Weights of a small image classifier.
Data: trained on seven-segment displays showing three digits, 195000 training examples, 4.7 epochs.
Rows from block 3, named by matrix and row number. Rows with one number belong to one attention dimension. Each number is 200 + 30 x the weight over the matrix's rms, rounded and kept within 0 to 999. All counts start at 0.
# v: attention query, key and value (stacked) (model.blocks.3.attn.qkv.weight, 288x128, the v third), inputs 0-127
# proj: attention output (model.blocks.3.attn.proj.weight, 128x96, transposed), outputs 0-127
v.18,191,215,141,168,251,212,196,227,219,212,263,175,192,187,170,145,143,170,203,255,237,233,171,211,202,168,196,242,192,212,208,227,207,202,199,219,238,194,241,215,212,179,197,202,180,160,194,178,248,212,186,221,164,202,185,228,172,212,213,192,244,165,236,214,177,208,237,231,191,234,237,181,197,196,215,198,186,167,195,277,247,133,212,206,200,224,139,250,252,175,173,217,156,203,214,233,184,196,169,224,219,190,194,232,208,189,214,239,236,242,221,184,169,152,152,195,230,193,187,185,251,205,218,206,161,202,207,188
proj.18,234,198,172,211,191,248,189,155,185,176,183,176,185,225,219,256,220,202,170,220,132,184,152,184,180,209,187,159,177,194,170,217,181,207,179,225,155,182,190,215,151,192,209,156,194,179,205,216,198,239,168,210,185,186,207,166,162,205,130,221,143,163,178,198,179,117,176,165,181,205,209,207,223,172,206,244,230,226,210,183,138,218,148,219,190,214,259,156,181,221,163,150,234,230,222,163,244,203,257,164,210,180,202,202,265,170,189,164,196,131,163,252,183,187,223,195,210,182,235,210,196,202,195,195,156,154,174,187
v.19,175,180,194,319,182,262,174,226,199,114,243,204,185,228,187,127,180,172,182,187,177,237,169,169,230,186,232,222,227,246,165,196,210,209,161,180,215,200,188,250,176,185,184,173,164,219,240,151,213,211,213,235,222,223,229,177,212,217,195,203,220,218,216,162,217,164,226,212,212,199,219,214,182,206,173,208,170,186,155,208,235,179,193,208,181,231,202,253,193,201,251,221,190,143,219,211,210,164,244,204,184,175,240,200,205,206,216,183,243,185,249,181,180,176,161,215,185,180,211,183,179,259,231,227,199,239,232,203
proj.19,176,252,222,126,164,167,207,188,216,258,221,172,233,216,217,204,222,226,187,177,231,204,228,183,188,176,198,204,160,265,222,272,220,136,207,241,151,212,239,225,186,208,241,224,220,226,204,249,213,161,230,142,156,200,204,215,171,201,174,169,181,203,155,215,230,206,225,218,261,223,169,190,188,168,192,195,211,241,226,183,214,141,257,190,199,171,185,245,175,218,200,137,237,246,221,190,215,190,184,197,204,248,194,244,224,207,194,221,190,197,236,211,168,194,195,194,266,182,159,220,251,184,194,208,233,198,195,200
v.20,236,184,214,230,126,184,214,193,232,191,241,169,209,169,206,223,223,192,163,173,170,206,206,237,164,172,249,202,173,185,183,174,188,225,160,170,163,204,177,195,169,209,208,263,154,155,246,175,172,230,217,134,227,267,157,210,187,195,96,168,238,184,165,199,182,181,199,158,217,229,166,191,200,184,167,173,188,179,192,189,174,212,171,173,197,207,244,243,155,227,204,165,274,184,167,209,215,220,226,207,157,210,207,202,206,214,203,258,162,200,205,173,219,204,199,208,191,190,162,170,200,236,233,130,178,194,201,204
proj.20,178,214,180,266,220,175,208,199,144,196,213,225,191,200,199,176,184,217,228,156,212,228,240,175,166,191,180,163,203,236,148,170,200,185,211,201,168,176,160,242,238,214,183,228,161,230,213,205,212,197,221,168,220,231,215,142,190,187,173,195,157,272,249,207,193,226,179,237,184,202,207,146,223,205,221,239,163,210,211,139,205,206,192,184,163,188,216,194,214,184,242,263,147,168,209,196,154,236,184,198,233,240,157,217,213,160,200,179,225,208,210,229,170,199,111,207,207,210,160,176,181,147,201,211,216,204,163,222
v.21,214,192,229,207,211,229,269,200,184,168,207,245,214,190,231,193,176,172,172,202,172,215,203,181,219,192,187,230,233,209,161,220,221,202,204,202,164,221,232,156,201,195,195,215,223,154,131,215,192,245,201,215,233,226,176,202,232,179,187,202,225,197,243,210,191,190,238,225,188,256,226,208,222,151,213,231,203,180,172,164,206,186,217,218,227,248,224,216,190,190,194,178,192,207,227,235,225,202,212,197,173,176,203,197,237,216,200,227,145,158,215,196,164,209,160,211,191,180,221,235,247,169,208,223,199,232,195,218
proj.21,179,198,160,211,159,189,158,179,222,227,208,164,210,266,232,197,185,225,235,175,215,253,179,179,211,177,252,207,166,262,204,221,155,194,186,233,189,188,204,229,197,169,220,218,166,199,222,232,182,202,186,188,176,227,232,162,200,211,195,216,230,214,191,234,227,171,207,194,207,213,182,163,154,214,173,166,189,204,168,209,200,180,240,188,217,185,196,171,212,188,222,214,213,232,188,161,225,203,243,175,200,201,185,149,188,196,209,156,239,243,170,193,195,173,146,142,199,243,189,189,162,182,191,176,231,217,214,134
v.22,168,175,257,197,181,182,221,180,222,197,179,196,200,215,214,184,197,224,204,177,160,188,284,206,240,208,191,171,157,155,186,164,184,166,241,179,203,202,179,198,189,225,192,204,204,237,165,178,205,179,165,177,210,213,195,163,195,198,177,173,184,251,209,198,186,216,193,204,206,209,201,218,212,242,179,186,186,232,225,168,227,205,252,199,156,251,257,203,234,263,263,202,249,256,229,213,191,224,203,233,156,196,145,179,167,175,177,202,251,218,155,199,215,216,233,208,240,224,249,239,156,230,180,173,167,189,194,211
proj.22,222,190,202,181,185,162,208,221,203,196,198,193,215,166,161,178,242,234,204,187,227,197,196,227,210,168,184,206,181,213,199,220,172,198,196,141,172,195,213,147,170,184,194,223,251,218,192,176,177,202,188,236,219,167,178,234,256,173,198,245,195,175,170,156,231,219,194,136,216,180,206,241,167,203,224,191,178,181,156,205,179,243,206,216,194,200,186,265,241,190,241,207,265,132,193,145,217,173,162,174,254,185,246,182,188,169,238,204,207,234,220,216,174,225,189,203,174,215,198,202,175,219,201,190,218,227,221,202
v.23,215,203,256,230,189,249,319,183,239,202,212,237,186,192,193,189,191,172,174,242,189,229,219,203,220,144,209,169,200,199,225,186,256,210,215,198,162,243,183,190,128,253,236,178,153,168,171,234,213,223,147,270,240,178,220,199,137,213,217,174,204,225,213,161,188,177,198,197,215,225,169,182,214,176,186,219,196,183,206,147,285,173,215,239,205,259,225,209,201,264,203,200,172,208,183,175,177,190,154,185,166,190,221,187,243,189,151,205,209,184,231,171,151,180,179,229,195,241,218,215,146,168,225,187,174,133,185,199
proj.23,187,239,191,201,198,188,150,269,145,177,235,179,178,225,197,226,239,255,196,221,150,218,169,162,204,199,177,211,251,195,149,172,160,174,203,220,122,194,223,176,212,162,216,211,161,194,176,222,215,245,215,132,194,238,106,233,204,190,197,175,184,180,174,183,234,229,209,198,209,174,180,252,161,166,232,167,164,154,168,209,160,186,190,151,215,239,179,201,207,154,199,167,167,238,193,179,235,181,201,254,253,176,193,235,145,156,248,172,235,181,172,214,200,206,196,149,233,247,131,174,200,197,182,159,205,213,217,128
v.24,230,143,180,187,212,227,170,201,130,211,223,169,198,212,174,212,143,241,188,216,198,252,205,215,211,132,256,186,173,252,210,216,214,168,156,250,229,196,228,168,213,177,226,202,202,228,146,180,200,211,174,218,221,199,284,218,189,222,250,231,168,250,257,126,214,193,199,183,133,262,202,205,153,198,178,211,230,220,153,211,231,176,232,173,235,183,177,244,150,131,187,192,206,174,211,203,156,218,143,238,274,200,219,185,219,166,211,228,230,190,196,191,177,215,266,220,199,197,200,177,207,214,222,185,198,237,230,194
proj.24,186,227,160,138,195,203,245,186,243,264,218,234,107,156,203,237,225,244,222,215,171,167,186,159,169,206,181,239,167,188,152,228,170,216,184,158,195,232,207,224,204,197,172,155,172,154,196,200,242,240,228,173,153,203,147,189,173,233,155,234,228,162,185,257,172,182,208,202,215,250,193,191,245,241,187,240,125,157,193,222,176,163,227,190,196,198,203,195,195,257,178,171,246,251,184,208,194,181,234,174,210,188,190,248,193,209,192,180,178,148,180,233,242,154,166,166,233,200,231,259,198,226,179,190,221,194,180,209
v.25,144,206,204,232,210,181,213,213,233,207,189,228,198,157,211,216,219,220,187,203,204,199,200,207,199,215,192,184,187,191,183,197,209,177,195,186,165,200,197,214,242,229,163,228,160,189,239,206,212,154,197,204,152,217,206,212,174,173,203,189,181,186,196,255,264,244,226,219,173,187,198,241,186,163,234,179,213,164,169,222,240,236,192,164,178,226,246,232,191,215,233,154,184,171,181,153,229,161,178,138,206,237,210,197,194,177,190,212,235,218,198,142,230,171,186,170,275,266,221,249,203,180,208,222,198,173,177,173
proj.25,156,239,200,184,189,191,199,179,195,142,203,174,209,222,149,198,205,219,181,235,175,180,246,189,173,151,160,200,214,216,236,208,224,221,216,246,183,202,180,203,188,184,182,183,199,196,193,226,239,210,184,204,245,241,208,176,175,178,166,153,226,174,164,136,220,215,187,186,200,187,176,190,205,201,166,259,221,257,209,240,236,213,201,261,255,190,175,141,198,218,226,262,191,183,254,205,218,191,201,227,193,155,160,162,203,208,211,190,153,199,175,216,234,252,207,201,146,169,207,133,211,198,203,191,202,177,214,134
v.26,233,202,183,162,188,219,132,203,159,209,156,194,171,211,189,146,231,184,223,222,247,170,226,158,124,212,177,219,158,185,184,219,155,196,213,172,210,210,145,209,193,234,137,198,195,233,238,196,225,140,191,193,205,233,223,231,189,182,172,184,239,192,224,233,216,156,211,182,200,214,205,265,226,232,207,201,131,169,189,233,213,208,209,169,191,195,222,190,214,164,130,218,134,196,170,227,205,206,227,144,234,238,162,225,205,134,212,149,190,220,164,236,182,225,176,165,223,183,218,205,241,191,228,193,211,267,192,158
proj.26,186,156,181,223,140,198,208,182,219,175,190,197,158,155,189,234,134,189,192,203,199,189,224,178,163,245,225,203,192,216,220,226,280,188,199,235,212,156,201,241,187,183,153,180,222,224,142,182,227,207,210,207,183,152,162,251,205,217,221,219,242,197,156,141,207,166,155,215,217,151,180,193,163,203,272,230,153,226,246,264,190,164,130,255,195,224,219,224,212,178,293,197,227,211,189,207,192,220,244,212,174,150,224,183,205,211,174,189,232,237,221,168,168,184,200,184,271,150,186,201,190,168,169,172,198,166,176,242
v.27,200,194,198,223,196,178,153,241,195,218,222,213,167,202,216,229,197,206,217,201,256,221,130,204,223,161,190,180,177,209,259,230,196,210,192,211,204,185,234,191,217,186,215,194,203,194,222,204,203,138,206,196,179,161,247,211,224,166,264,231,180,192,199,224,218,276,202,203,209,206,165,144,175,191,188,214,159,195,221,158,146,210,188,217,174,191,196,220,193,206,184,208,195,199,249,204,191,217,241,182,226,190,174,205,200,192,196,224,213,117,187,237,212,218,230,247,169,184,192,173,164,207,123,166,168,182,215,192
proj.27,189,231,239,201,215,235,178,143,232,264,201,229,232,233,150,146,224,167,186,216,186,168,230,224,171,235,200,158,235,214,176,209,173,224,215,171,207,232,201,217,168,210,195,217,164,221,214,181,191,166,218,172,206,198,192,174,189,195,217,191,197,211,204,189,185,196,197,213,206,174,212,224,234,198,160,163,183,198,205,241,190,215,253,187,211,233,216,189,194,227,198,161,184,194,123,188,239,189,190,223,192,186,164,175,175,211,183,252,189,183,241,197,203,189,158,192,231,222,213,199,246,253,196,254,150,194,183,233
v.28,186,212,210,190,267,182,194,187,174,224,188,173,173,136,214,190,195,209,164,235,275,165,206,188,233,184,232,193,208,210,202,197,240,169,164,233,201,158,156,180,252,196,250,237,185,204,182,204,194,173,208,213,209,193,221,187,246,208,267,195,201,207,278,239,269,246,212,173,154,222,177,161,194,159,239,191,218,221,206,231,170,207,212,256,232,165,193,207,157,221,187,147,236,215,197,211,214,179,180,196,211,181,216,201,205,204,225,173,261,135,182,210,221,225,217,201,192,241,242,188,242,217,172,196,190,180,214,168
proj.28,273,255,219,181,185,226,206,163,209,236,188,195,193,194,240,179,176,161,199,181,200,197,222,177,194,172,147,201,201,164,184,227,156,194,187,162,218,236,215,229,221,198,206,196,191,203,207,154,211,229,162,183,222,168,222,195,142,252,153,189,181,276,172,225,169,132,178,250,171,161,209,196,220,248,185,229,176,180,158,212,267,177,186,158,189,203,191,211,192,219,251,249,191,146,234,210,198,204,190,204,211,201,202,189,220,203,173,191,179,214,218,245,254,183,209,160,194,167,186,179,184,199,201,208,194,182,191,236
v.29,185,187,229,171,219,185,136,217,216,162,218,167,221,247,206,225,255,189,219,151,198,143,189,216,157,225,258,145,181,240,202,180,184,214,179,192,171,220,138,229,180,217,194,225,237,217,142,186,150,178,188,186,188,249,220,220,213,200,130,207,135,224,215,196,180,194,167,164,200,201,148,188,212,215,203,211,181,188,229,204,164,290,185,175,126,146,224,210,192,265,191,159,210,235,174,187,275,208,198,171,179,235,207,195,149,237,192,160,134,208,193,254,243,205,243,190,251,189,221,203,247,256,266,177,185,259,235,209
proj.29,224,191,220,227,153,155,239,158,194,176,243,246,191,145,181,164,195,198,216,184,180,207,214,237,187,200,133,218,265,157,202,212,217,203,220,199,241,220,160,154,249,190,170,235,230,237,225,176,235,163,228,219,207,178,229,159,199,196,254,201,204,213,218,203,241,216,225,190,228,236,185,241,204,199,231,224,170,164,218,208,217,200,245,228,223,231,216,194,218,174,247,160,191,214,219,154,149,195,162,214,166,199,214,208,173,191,225,171,233,253,220,187,253,207,111,192,173,189,150,220,200,190,205,204,259,210,211,270
v.30,237,196,168,183,228,216,172,210,143,235,196,187,198,180,179,239,207,240,215,186,205,235,164,211,210,156,224,238,170,238,241,220,168,189,198,213,220,170,217,196,211,217,235,186,176,184,238,206,149,216,202,216,145,215,196,238,229,175,207,223,227,193,221,175,173,218,193,184,162,203,183,191,143,171,227,101,203,219,204,181,228,134,220,251,182,220,205,217,224,135,196,187,203,174,198,191,208,239,196,214,226,214,222,213,186,226,201,216,183,191,203,174,206,201,200,189,175,175,178,181,209,216,200,204,201,176,239,198
proj.30,214,185,162,186,245,224,289,202,244,225,237,178,183,160,190,234,203,161,165,237,235,161,157,214,206,173,206,194,162,152,125,189,172,222,137,188,213,219,180,213,180,191,209,183,177,219,261,237,165,216,230,151,248,239,218,234,159,237,194,192,167,167,216,237,218,195,190,222,200,211,174,239,235,192,199,236,233,157,217,216,139,169,214,166,194,188,204,152,164,217,233,204,223,165,196,223,176,145,219,226,236,193,156,187,234,194,190,228,225,192,130,222,238,196,187,249,241,242,197,272,225,191,165,177,130,217,178,212
v.31,176,243,199,233,186,215,171,193,192,162,193,168,224,227,215,188,247,202,169,218,135,209,209,202,175,235,210,200,201,210,198,191,240,206,217,235,193,225,148,212,181,210,192,228,150,171,193,193,175,193,226,236,147,203,246,182,201,195,240,217,212,169,185,202,213,160,243,225,178,191,247,117,214,216,235,173,225,211,196,167,193,231,194,153,175,198,183,154,256,215,236,239,194,235,192,231,232,279,212,190,146,244,211,209,169,176,227,145,138,183,243,193,186,151,169,206,165,174,224,201,212,136,187,226,151,222,186,226
proj.31,179,146,214,213,155,186,258,245,179,178,183,176,263,222,214,188,184,161,200,200,208,183,223,217,251,179,190,233,179,226,209,229,182,161,219,213,184,205,225,140,162,181,222,179,240,207,230,273,231,149,174,211,204,213,202,190,212,177,168,157,210,168,191,251,193,255,223,185,224,221,226,226,126,188,170,181,199,257,228,234,216,208,197,242,225,258,253,209,168,205,217,146,161,222,172,190,187,157,204,216,158,180,261,181,218,249,224,182,184,239,228,140,203,258,161,181,225,224,209,216,227,243,164,161,244,265,232,242
v.32,271,210,218,197,201,190,152,206,198,165,152,217,256,201,209,209,229,198,165,234,210,209,190,205,186,238,190,202,237,265,205,179,200,202,186,182,165,242,180,206,201,153,153,249,230,217,191,154,175,195,170,147,221,164,222,220,235,236,213,221,198,221,223,205,193,204,162,235,197,178,136,187,227,185,254,237,208,185,215,198,173,227,195,171,170,146,230,194,171,229,166,184,183,190,223,163,233,198,242,216,165,244,229,164,164,155,192,170,111,176,198,170,234,241,227,174,212,242,201,233,235,211,218,242,203,176,186,257
proj.32,169,183,234,230,175,202,225,223,185,191,231,204,181,216,157,165,158,221,203,179,213,204,210,198,167,165,187,176,251,104,190,217,219,224,195,210,233,182,157,150,229,172,235,231,206,153,181,225,201,220,175,260,192,206,264,178,167,172,194,170,194,246,236,178,201,174,223,170,187,246,243,177,191,199,183,182,218,216,218,241,243,147,245,219,218,223,211,203,196,172,221,201,198,158,154,232,197,254,154,164,192,185,169,178,184,216,192,168,159,236,186,170,218,171,199,198,185,137,193,176,174,231,171,188,197,167,185,228
v.33,192,182,200,222,167,203,223,212,169,184,221,203,180,186,186,215,197,238,209,212,202,237,175,206,213,248,208,207,195,205,231,216,250,214,215,214,206,149,238,202,212,175,230,181,146,231,202,242,232,242,214,182,227,224,167,206,193,143,175,203,193,127,172,218,180,215,236,196,193,200,211,191,225,201,218,205,165,175,168,179,210,217,199,212,176,197,170,250,217,216,182,155,198,221,192,174,212,197,210,186,184,214,215,222,199,187,173,284,176,229,207,163,195,186,174,216,250,215,240,198,201,220,182,173,214,197,175,205
proj.33,167,263,190,232,211,175,117,230,220,226,209,227,251,182,197,161,210,177,217,185,188,186,205,188,175,195,224,211,201,232,173,189,196,190,218,238,172,181,236,203,172,213,182,215,249,206,195,229,174,202,188,195,175,184,216,180,207,185,198,215,174,223,200,172,209,200,220,192,168,233,201,195,211,189,181,215,244,227,222,174,177,206,209,200,235,199,212,172,188,173,182,266,193,183,174,176,153,220,225,226,229,153,210,216,190,231,191,172,161,179,172,249,185,220,172,218,188,184,184,201,198,191,212,208,176,230,202,218
v.34,229,217,130,167,178,174,173,218,174,228,173,140,181,219,202,179,163,278,228,171,234,246,107,186,201,241,145,230,207,171,219,222,241,175,235,191,246,229,149,201,245,199,137,157,237,184,282,259,281,164,181,198,158,191,187,203,204,152,239,198,235,162,230,223,196,208,168,218,194,155,202,223,162,191,229,227,166,242,207,248,154,202,199,125,196,243,194,202,190,152,185,208,145,166,171,191,195,255,173,122,179,211,249,238,184,239,208,196,219,257,172,232,242,172,159,198,181,166,253,155,195,145,197,217,192,273,204,176
proj.34,144,225,147,198,215,241,196,190,248,179,252,253,183,167,195,211,187,194,213,254,171,141,149,218,187,203,229,202,163,232,234,214,204,259,214,245,215,191,215,230,193,169,256,150,172,213,204,174,160,218,246,253,198,196,221,238,170,205,212,173,215,164,155,190,200,211,221,176,189,265,208,147,203,169,212,253,200,190,240,211,206,220,180,239,257,240,191,237,228,199,188,241,202,179,178,208,189,192,266,267,210,188,173,160,239,182,170,175,191,219,252,187,168,161,208,169,182,194,174,253,195,249,165,199,176,142,207,232
v.35,181,198,187,241,173,213,248,173,197,202,195,225,164,143,211,203,150,175,157,178,161,211,213,187,271,177,202,173,220,155,163,189,225,156,192,188,258,186,245,223,175,157,236,188,169,229,198,182,207,215,203,236,219,202,162,227,179,179,251,192,197,229,210,180,190,200,247,194,215,256,265,192,174,179,178,201,186,203,158,175,194,226,208,230,176,232,210,180,162,193,192,208,230,199,166,186,183,178,195,241,180,194,160,202,193,171,211,210,220,250,191,164,190,229,176,190,226,204,196,197,178,224,189,193,197,151,250,187
proj.35,179,208,217,162,218,188,170,242,238,236,205,203,217,240,196,186,266,249,213,200,196,253,199,188,179,185,216,215,142,235,189,240,186,154,195,196,145,242,224,172,201,264,212,187,182,214,182,187,194,177,214,195,224,223,210,203,245,231,146,248,207,189,213,223,214,183,189,194,196,224,197,159,195,203,214,194,268,171,177,192,209,190,175,204,241,159,194,250,242,235,190,183,178,242,229,231,181,233,185,236,195,178,209,183,207,262,212,215,194,223,202,211,240,156,198,208,195,195,207,247,209,191,205,246,173,205,202,202
v.36,206,197,188,238,190,251,307,178,231,201,176,228,163,187,191,206,122,164,168,265,198,183,227,200,217,182,216,223,197,202,193,203,189,204,190,218,233,203,209,208,175,224,243,191,148,141,224,180,230,226,162,245,253,230,194,220,217,226,216,174,209,224,215,217,210,226,271,238,209,222,272,145,193,139,190,148,219,182,178,204,215,130,213,215,224,250,228,203,174,178,246,200,210,164,184,172,199,217,183,203,199,164,188,188,220,239,186,242,242,214,229,147,146,204,171,238,219,167,197,188,185,174,157,205,159,186,200,233
proj.36,144,201,170,190,244,183,167,253,190,216,240,174,218,277,221,198,267,206,208,172,182,198,214,163,249,158,230,194,152,281,161,220,138,236,235,205,158,180,173,181,227,187,232,185,174,234,184,233,224,225,213,212,196,187,210,227,222,210,163,222,214,218,197,171,213,172,224,211,213,228,159,246,225,219,189,233,202,216,192,224,221,214,139,181,213,215,192,202,215,240,170,207,238,256,197,222,214,159,192,249,239,198,189,211,257,215,215,185,225,187,168,226,229,192,200,183,244,219,228,247,198,212,242,215,205,213,246,191
v.37,230,203,216,137,226,210,196,224,173,249,202,189,197,127,248,156,174,216,229,227,255,195,168,203,193,211,192,263,202,185,187,203,247,256,173,258,242,130,239,187,240,186,272,209,175,224,223,210,272,159,244,176,183,168,218,243,186,177,278,230,224,171,241,232,248,197,188,208,177,188,190,144,185,169,218,176,194,191,170,210,107,193,215,184,187,191,184,146,175,197,189,167,182,227,239,183,195,131,166,265,260,229,205,282,209,221,265,211,236,175,183,174,185,232,199,168,195,238,193,192,227,172,200,263,146,118,233,205
proj.37,236,216,204,194,189,235,197,178,206,168,154,192,209,260,200,214,273,216,167,188,138,188,221,197,205,230,220,205,216,175,166,190,128,161,161,163,170,214,251,238,193,223,123,200,171,185,183,195,142,223,180,179,194,181,163,177,241,206,166,195,172,234,195,193,206,152,178,194,122,255,195,242,256,203,156,201,239,186,193,216,255,193,199,283,164,212,201,205,180,238,163,234,241,222,143,232,185,241,212,140,167,199,203,139,205,210,202,202,179,209,200,215,219,151,227,233,175,209,202,211,198,192,199,172,212,141,170,240
v.38,210,145,177,242,175,159,237,199,187,225,220,208,198,217,150,224,209,217,181,235,176,209,232,174,184,209,223,209,175,184,208,223,167,200,213,186,162,240,251,250,131,237,256,197,161,240,138,182,250,251,182,172,194,261,206,172,202,212,180,158,184,191,217,127,170,201,220,169,176,151,204,198,170,212,151,202,192,208,191,163,199,163,223,223,210,214,205,224,165,183,170,156,206,226,222,193,138,215,217,199,208,154,165,199,200,194,200,247,222,234,212,255,201,191,169,248,230,222,207,191,205,198,237,142,214,175,161,227
proj.38,213,185,236,224,196,189,179,224,260,259,213,193,181,220,224,175,195,157,194,178,256,193,219,198,167,200,218,210,183,257,190,200,225,189,199,210,164,168,225,200,208,192,212,220,218,198,212,190,228,158,232,189,186,209,160,199,227,200,225,241,168,230,215,216,168,218,233,152,241,215,198,220,213,228,232,245,202,166,238,173,174,226,168,165,179,220,182,191,186,204,155,244,210,183,175,199,220,144,214,176,223,229,219,188,169,215,226,191,202,115,201,216,159,200,187,162,181,187,176,190,266,159,257,191,235,259,221,115
v.39,236,202,200,188,245,199,170,231,152,226,190,196,154,161,192,239,222,228,185,205,250,150,211,203,173,180,279,193,171,242,234,240,178,206,152,201,164,185,254,166,256,193,218,209,196,244,206,197,184,190,202,171,202,216,206,199,170,214,131,191,163,276,173,189,181,243,160,162,201,215,177,226,189,225,156,198,242,156,184,216,199,198,206,210,157,166,243,191,188,202,198,137,188,166,198,199,190,230,214,193,208,189,169,146,189,199,167,224,206,175,198,180,177,182,194,187,228,182,197,156,174,224,210,193,243,236,188,192
proj.39,223,224,220,211,168,165,242,139,218,221,232,222,197,156,180,190,155,213,213,191,192,256,248,181,223,207,165,238,212,190,169,143,193,210,175,212,228,175,175,251,193,228,160,234,210,218,167,212,209,185,208,185,142,199,209,190,202,185,250,214,233,189,240,189,198,174,183,219,182,179,195,217,269,249,205,207,191,195,237,186,193,184,219,192,242,170,186,203,161,193,224,238,212,216,195,197,199,175,135,247,171,203,208,252,198,214,177,173,232,159,137,203,248,236,249,176,178,248,244,206,239,183,183,213,151,206,243,225
v.40,172,196,211,187,185,237,252,175,204,193,209,177,219,253,243,167,237,215,244,179,137,256,159,212,213,156,172,201,226,170,216,180,208,215,200,161,179,259,181,202,152,191,174,191,174,136,207,230,197,204,193,182,227,140,202,193,181,236,244,175,216,249,182,176,167,163,198,197,213,154,195,179,217,230,223,163,210,234,217,165,218,236,172,165,245,199,168,191,203,177,230,232,184,216,212,214,148,197,193,201,171,213,230,171,166,197,186,218,216,235,218,174,192,198,204,267,195,180,149,209,184,208,194,176,231,214,222,200
proj.40,203,174,206,239,195,231,173,274,140,170,203,186,134,180,180,246,185,219,186,196,257,178,222,223,248,234,231,168,219,203,234,154,202,179,232,167,186,206,204,133,217,211,257,186,203,213,217,178,241,198,224,219,235,223,190,187,211,164,188,222,199,142,241,220,165,270,210,192,204,225,225,225,163,132,164,186,190,188,149,199,222,160,242,195,162,212,209,210,183,223,212,158,169,166,225,165,178,201,194,239,198,184,218,265,247,154,214,220,193,161,247,171,158,230,202,182,207,244,194,221,187,207,184,159,193,228,158,217
v.41,216,205,253,251,204,238,253,198,212,184,207,264,207,162,215,236,199,174,189,214,178,201,242,199,215,149,222,173,226,204,179,191,221,198,248,203,203,211,228,202,126,225,218,229,170,203,199,197,227,232,195,178,193,217,166,199,178,226,162,198,207,226,178,174,191,130,242,174,208,223,218,220,134,187,202,186,173,173,177,192,233,163,216,197,260,183,182,218,208,206,194,191,230,229,182,175,223,220,174,244,176,184,182,189,234,160,200,218,236,217,250,181,151,181,204,191,233,225,133,184,188,198,247,172,206,173,201,199
proj.41,216,216,203,227,197,133,177,256,152,213,225,163,199,220,228,193,185,213,187,151,167,207,246,178,168,202,214,246,209,219,186,223,190,107,159,224,142,190,196,197,241,188,194,205,168,229,153,195,172,201,182,208,206,193,198,218,226,184,164,208,197,178,191,193,162,174,202,232,190,200,181,187,188,160,243,209,136,185,206,142,199,180,200,161,197,224,232,196,198,204,179,205,204,217,285,174,242,167,223,221,227,211,200,229,200,239,209,186,148,215,170,198,206,186,203,243,227,216,233,135,188,200,190,204,185,206,187,132
v.42,210,221,200,184,183,222,183,179,158,201,195,185,186,248,215,190,185,187,207,237,204,227,201,191,231,216,167,204,212,171,176,203,228,248,184,182,214,214,154,193,191,185,182,184,184,174,234,200,167,208,160,201,172,205,196,237,191,227,200,166,198,262,196,213,206,225,180,218,217,200,151,172,169,204,212,224,206,184,249,173,156,226,190,183,226,243,180,239,167,179,235,201,251,132,195,203,180,220,181,269,161,246,235,158,205,227,220,197,191,159,172,210,198,159,185,228,149,192,226,224,252,205,231,201,243,190,195,217
proj.42,175,140,185,209,177,226,230,205,215,213,184,240,190,155,205,200,171,233,186,202,179,219,210,165,212,136,191,171,189,186,169,189,162,199,203,197,148,205,258,195,197,184,249,259,198,186,179,219,169,222,273,221,203,223,199,182,207,216,236,203,238,202,216,208,223,233,173,226,212,212,259,227,243,225,211,191,203,207,184,201,208,131,265,194,159,194,203,170,203,236,221,216,140,210,211,226,160,184,188,163,210,204,201,215,246,150,187,242,213,197,238,166,176,168,195,164,224,231,214,204,170,207,149,189,174,213,206,206
v.43,207,230,217,182,173,173,143,193,220,197,162,217,191,202,204,220,221,245,219,202,204,220,170,216,168,181,186,210,160,206,196,155,195,190,196,202,154,187,207,195,198,217,208,202,216,199,224,240,209,214,222,204,193,178,260,191,215,208,277,223,260,206,200,241,238,240,210,194,232,192,205,209,157,182,187,191,146,203,203,182,212,234,209,212,215,189,172,167,209,184,211,210,199,142,210,172,201,194,194,183,197,259,186,161,222,260,183,194,226,202,174,196,225,223,213,209,175,191,213,207,169,184,164,207,195,162,227,196
proj.43,181,177,254,194,210,230,229,198,195,207,199,180,215,231,151,162,194,238,169,219,226,163,236,203,220,190,182,214,210,174,239,180,184,213,163,171,272,229,174,217,200,220,196,173,140,222,189,210,191,166,169,187,238,211,157,208,200,200,199,210,178,219,193,101,219,261,239,219,179,178,247,199,229,156,229,174,221,187,191,214,181,199,247,225,176,212,195,214,201,204,192,191,204,227,192,254,173,209,179,222,190,174,172,216,165,152,211,219,182,227,227,185,189,172,210,191,228,216,194,222,174,253,220,168,175,245,210,182
v.44,191,192,252,210,217,199,215,176,212,178,214,178,185,163,211,203,238,190,202,182,223,186,198,150,217,158,251,147,153,195,197,204,129,190,203,184,213,184,210,149,183,266,181,209,145,179,231,214,222,198,229,202,213,204,181,218,206,170,174,187,168,230,196,179,161,220,171,214,173,172,180,124,201,235,99,185,175,179,209,174,187,211,211,195,229,202,206,265,154,205,273,193,187,155,201,202,177,208,221,193,237,231,250,206,209,226,191,211,201,167,233,238,185,188,185,230,131,185,217,171,132,241,205,184,150,183,254,198
proj.44,195,250,160,223,165,190,225,220,218,249,215,281,239,210,226,159,212,217,227,193,160,121,225,241,220,194,252,232,223,230,151,198,175,171,174,162,172,253,159,221,227,195,148,249,218,173,263,239,212,136,241,145,222,210,195,222,180,220,247,230,221,182,242,192,259,258,189,226,240,249,155,263,245,223,204,217,158,226,185,190,212,202,213,187,187,217,193,202,225,243,217,221,224,212,228,191,235,186,218,214,227,193,176,233,197,154,186,191,217,182,217,206,229,209,215,203,217,200,126,169,234,171,187,246,221,210,109,178